Rows from block 12 of a small image classifier, named by matrix and row number. Rows with one number belong to one neuron. Each number is 500 + 25 x the weight over its row's rms, rounded and kept within 0 to 999. All counts start at 0. Numbers have three digits each.
After each neuron's rows are labels from the 100 images, of 14976, where the neuron reaches its highest value: "responds to" is what is common among them; "peak on" is the class under the peak. Only what is clearly more common there than usual is listed. The data: simulated telescope pictures of galaxies. In brackets: how many of the 100.
# fc1: MLP up (model.blocks.12.mlp.fc1.weight, 512x256), inputs 0-63
# fc2: MLP down (model.blocks.12.mlp.fc2.weight, 256x512, transposed), outputs 0-63

fc1.235:466523509473475479488528511501522477451527524508546491507519499471508485530520469537505515470495507535504456506486466450496515528513463492494511500470532500468533498490470474481456587482506549
fc2.235:458507548485527523480438531443478444492478525547509501500523487514452509502487491513546481557535488447509513446518492559538500461467510499489532542504516551499505503503492494445515505475518518
responds to: lensed arc (34); flattened elliptical (31)
peak on: galaxy (58)

fc1.493:499488480509515484479521497467518499536523507568503507512427521515488507500495515462488448456461529465470495501517505512531494484543515497484496482493551550544512481497522490506510545500515513
fc2.493:493497498522506488538509518496509470517489515481503535511494485488512468453468489469460477550528494495476543540496481495501518501499512492532459443484498520538534495472499550500486416523539530
responds to: lensed arc (57); merging pair (33)
peak on: galaxy (60)

fc1.78:484484479522519497501513516536544506479501478520511509486512526525499519498488488494496508484499539516484522558494488441471532533497503516491465481460487479529498505485558432500533476516491487
fc2.78:534498456475496479503544472552520551517511512483483467479509513496504523498511504503470482455470494472514483534524493488482495543467531504509479515463503499517491527477490488538490437569506456
responds to: ring galaxy (66)
peak on: galaxy (52)

fc1.151:504512525458504496506446513495521505474507498508506498454511519503480505501511486482512505513519503467497479525506509483511434540524493499498480467493481549541494490514529498503487537493518462
fc2.151:478491501507508501490532511500474481515501510540504503519488493508511472480520477493478468531501511489469511427487494486490556450527490512489540533540512490454493504455489491473497506487502562
responds to: ring galaxy (95); tilted (46)
peak on: galaxy (60)

fc1.504:485499482505512537517472496474505480484501479501523507501567492511497512522533511531488506455543511493531488546436443532515463496503482464485480449488549542501533513478513447496507510482447466
fc2.504:482492493541518510507467505486475471497515478495503552509536483501501466494523491517507491564601496487473531469473489510475491465468502489527539520514512489483487480469483487471521571467487547
responds to: lensed arc (64); round elliptical (35)
peak on: galaxy (90)

fc1.231:501526520474528507458471541493491489483541523514516475473489546490508483506510466513487482500489470492523479503510472465456495523503492506479488491511520519468520440478506483495453511503505490
fc2.231:488549534510499484474488519507499509462502539490524530454491521504500482514441487521492476491505491452492527502523477520484543481462521513476504477482504522477486469458502512521495419508513484
responds to: barred spiral (85); winding: clockwise outward (85)
peak on: galaxy (97)

fc1.377:487509485517497534520468497475510504507504480497527492521560503496504513509533505538472499460532498494525491511453450533504451501512496469476478449484540540490524511472501444501508516481446465
fc2.377:471504488558517506500470493476475472498497469501505535490541491516498482495533484503500491573590497475472528478469492501476492465460500478514528504514507491484489494471488487484522568455488555
responds to: lensed arc (63); round elliptical (31)
peak on: galaxy (85)

fc1.102:481541511447473511420481491527490506478479512476505499470500492528547515506526507507498488490462486512523461520540507507435495502486485483525518509538493518483504467508501510520471497494479456
fc2.102:485500508539511477558507503490509437504515499551501535505532507484454479502443509480478542537552506521468514484475498495523540469481482501496482463513502502494494502505491515456517476497533590
responds to: barred spiral (73); winding: clockwise outward (50)
peak on: galaxy (67)

fc1.64:484491505504518530484502568497518504505503521508533500459506452536516506498521544467524525511491530525471496521511511516505492496450439515501481499474475503505482538484541542496509495474483504
fc2.64:472529502469483482484476492527492467491541517516475517495517532486553483530526514471482483509526509487533443498508477557435534502498443513508485444508511505499527507528514503489526545474521491
responds to: ring galaxy (59); merging pair (33)
peak on: galaxy (41)

fc1.92:469499471481484492459495488474485526518522496474522496474501512521508467495491504526510498478481470490531507485480514456469512472497504490514513516474480542488450489498494519490451520508466490
fc2.92:500528543472489497518478526514518453493484490561505534506517496496518558500475511499494492524491509508485482514506491563521468531520486494498487519540508467518541493534490503507541460475546510
responds to: barred spiral (77); tilted (65); winding: clockwise outward (41)
peak on: galaxy (88)

fc1.271:505529501487514496478522507482517473496548510538486472490431539493478480494509476481502471486473488478492473500516512451514512504535503524500491478504546528539495470542511492482528568507527486
fc2.271:464524533505507530492521508526511492499515518505537509454515464484478491500492510513452473501498486481522538522496479521498504533478517506552436490482519505495574488476544541537467456547525509
responds to: lensed arc (75)
peak on: galaxy (47)

fc1.111:470467516472507484444486539510492504465556552514503500487495526503535538480494533515484522453479456498486481526533504510473477538493492463532470471493493528513472445499511484534521517494488470
fc2.111:493510422563519483584503515514508492493523488490506510505568476504458485470484506471491497530507524487508530512497490463533535477463505495514481484487509493500461479487510507493507465513524541
responds to: ring galaxy (73); tilted (51); kind: barred spiral (26)
peak on: galaxy (80)

fc1.466:474507516507550492448472575531487485529511516475520481457518481479522524502496539505517494467469460508524533530528526523470475505489505480487476494478507520506420496483514493498498506486489511
fc2.466:487509495473465472471516501499458510503518515470505517467509512491515510511497530514478462494451489488525445540510463492477470500528481507497466477472502510475494481513505488496523522487516528
responds to: barred spiral (72); tilted (53); winding: clockwise outward (42)
peak on: galaxy (93)

fc1.343:497531481537536489506521511501504507515494537496493514499518543499498490469480442469515461549494538479526508457488482516489501535520485508479461425496512515526525506516585497518498484504501449
fc2.343:498496515497503488460476521474513438509517476528491509482508525473484498514527446477489517497508532527497489513463485505503532491455506524502506523540469493512497474533468516494453497481530539
responds to: ring galaxy (62); tilted (42); kind: barred spiral (26)
peak on: galaxy (97)